Rows from block 2 of the decoder of a small model that predicts nearness at each pixel, named by matrix and row number. Rows with one number belong to one channel. Each number is 500 + 50 x the weight over its row's rms, rounded and kept within 0 to 999. All counts start at 0. Numbers have three digits each. After the name is the row's rms in percent of the matrix's.
After each channel's rows are labels from the 100 images, of 14976, where the channel reaches its highest value: "lies over" is the class under the peak. Only what is clearly more common there than usual is listed. The data: rendered dice on a table.
# convs0: first 3x3 conv (decoder.decb.0.0.convs.0.weight, 96x96x3x3, each kernel summed), inputs 0-47
# convs1: second 3x3 conv (decoder.decb.0.0.convs.1.weight, 96x96x3x3, transposed, each kernel summed), outputs 0-47

convs0.19 112:436515485423511465401404542410464471529499523521546556417473522497459433526497551503587498549498490482504531552463524536513552502562491518504507
convs1.19 078:652503421573473520453487464479458446485525452539505406571534514541551510552477427516441492431482529480469475570489442533521500431477522549473508
lies over: die with four on top

convs0.70 086:408389451498444469412495498512567450474453557523520581518480442465452487522511513539514481487424493551588620514528487543543611469472529467511512
convs1.70 083:560585559535472496519527469554436502513608519501503521535506546511510511502517494501472508424614534413517466544444536480401447485534530475441472
lies over: die with one on top

convs0.3 108:386443505505455452430500558508513537475411553520521551485543431482506454493496534553535472494450472590470607507560535513558637429466490512558480
convs1.3 100:550528478532519606585528490543453470484606524527525471496493566500488478496480497520511562491526526360627463562414558492429448472484564484429457
lies over: die with one on top

convs0.8 102:479528570481432534463460504455536466569496504379483475494474520310468460494468572600495497396590476557515561545517477487562501531533462547485501
convs1.8 121:571466416592496438428545449543494499486442502576460517458508419561525530538476436521437521532429492500429477547494462543427505421467570558454517
lies over: die with four on top

convs0.68 089:452513418496453473433483498490581453563488552497471472475538507531381480516528489554495450519500496511681601429489467530466453518444463525494483
convs1.68 086:606528531549457515457490492500477491563541430562526561546488448497606527531504496514442425438553499448433492527501518497476552400519602463491541
lies over: die with two on top

convs0.53 090:442495504461477438478439526545484437475477427404568532515427555481490498530479580516554491581574490438519542515566501505466533580420501477610521
convs1.53 083:422483450512515492344452441507460439472482464416481458569441371468498464564552483498436469406461502536453473464476518516538498447488473355447504
lies over: die with three on top

convs0.84 115:407469450441393463448440513485587497472439506476487510481575389481459481511485488499535381518399500445599508432472427526474511476448416557564478
convs1.84 120:532545611527470491526535534553456519587563445584526576597544520542504617504460572563454433516607532389453460542500523500532543508500560500481505
lies over: die with four on top

convs0.85 095:500500484507459505466414517497528475598526475531524513516519571445545504526463501542570386545536453482498499512511494518510505539516590495575530
convs1.85 098:541522480410457484490522494507493517431472523539505474531422435495486434513463510479461532515402515542572525487484417502488497543549400493469487
lies over: die with two on top

convs0.41 086:512510521475494509445399588471471492527461574483502485461546551489507484525464518568532392600515495511502567553481460546561508565549461524517481
convs1.41 074:578448422464409516466520469519469462479514493580493445545385437522536465550512490477443594484497546521545504554476431493450484547523575482410503
lies over: die with four on top

convs0.20 115:537459467433540452482527501460474476439459540483481453404496457495442503499507492501483545546470491531513571460477505513472429540619476514451480
convs1.20 122:501495467587470612405403483510518461566552418526543498613478448547528574519448548533485387470531492445452494468500475486507563425448604452519519
lies over: die with six on top

convs0.62 111:472507577470423514511485426518436543527546526546489467537515580529599534497568528499534580589562525523530500578494533491569478604623498503499496
convs1.62 088:426407417479406499438403397397506421440469471519499447580440398494514456533473503436502433414407472506464504453505488509532559429468565529500520
lies over: die with four on top

convs0.77 098:512485451553515481500442495479435511516582484466516433491413578454560509509485482528476433506506485374467430506488505518529460544460489485526507
convs1.77 092:573539460452480487486487466510564502429387485529542466460576428520491457520472537460540531563401512566536566539525456476465520619561467531567517
lies over: die with one on top

convs0.57 094:497465481565513497520486579394468565491432422436509493472491496501442470509503532536565422439484507525544439552553475513388491481503481555517524
convs1.57 076:502532476562590430379486426493522443534530494481522339495515491417506509555509455466482455399507522420554459453444495539562435553489512585458508
lies over: die with four on top

convs0.36 107:495483488556435439463541490533465483555494540572465588466381518438361459509497481541528537523472493577570569494547490513429536495463546491521503
convs1.36 067:541482492538469522495518447514445514406594477509511535515499513519541522561491495550512484474589558438524464558463541531480454465477449438459485
lies over: die with two on top; die with four on top

convs0.1 081:525555517402479526470435513481447474501495517466492427435465477454381492513453553499470493519497503555507548518531517471403459580500457533470490
convs1.1 096:483461420493481475446408444504509473492498434603485482592437444557497503548502471537480478515482506539463497464490457521473458437469575493461514
lies over: die with four on top

convs0.94 086:508502462529468486518491516478569455509499414430484467470555473492483517498459452501507394460470472391481525433433469494474512569384524545434516
convs1.94 082:596532445483476392410471531564511471495553482650516554567512512491474526503517509556456504533610498462549402594490458481567448546505491552505517
lies over: die with six on top

convs0.40 100:490477425479475486430467527406473509382479552436458527449421440471419440501513461484530525522534495578629534559502511527496502560571432445511486
convs1.40 075:506497489514560517525529462597477457379568372550505480509566478518488556517482496506504521441523532391488451464448504496455455538443580428467508
lies over: die with one on top

convs0.58 086:411517564450474501444439479446547464454528503476567548490482496468481518519612516442563535491455520481571528539490544518514520556603423390530518
convs1.58 080:527481410522455483505428412493433442457496439565471470600447502525473537550515522544453453387537500471407475473450436491523474436423543590449504
lies over: die with five on top

convs0.56 129:402437496503414470459521541485532532531460423470533545477530394436526490503518489492511440467439502513431523467528499508463492319409479466497509
convs1.56 125:494557545555544560546514496524440516528613470487522488558494596476481561453449620539494459444593539360549456535419566462521510481451530426491427
lies over: die with one on top

convs0.81 177:514493465484456460521505523401539553525443472466467531475527459427468480476450513502426435465461463437456441456472449495457456436402415517468474
convs1.81 151:469527579471506486469558511591481552516522506554514507581471504510411607552499531566478442538577589412532461443486509534576500526471483541465518
lies over: die with four on top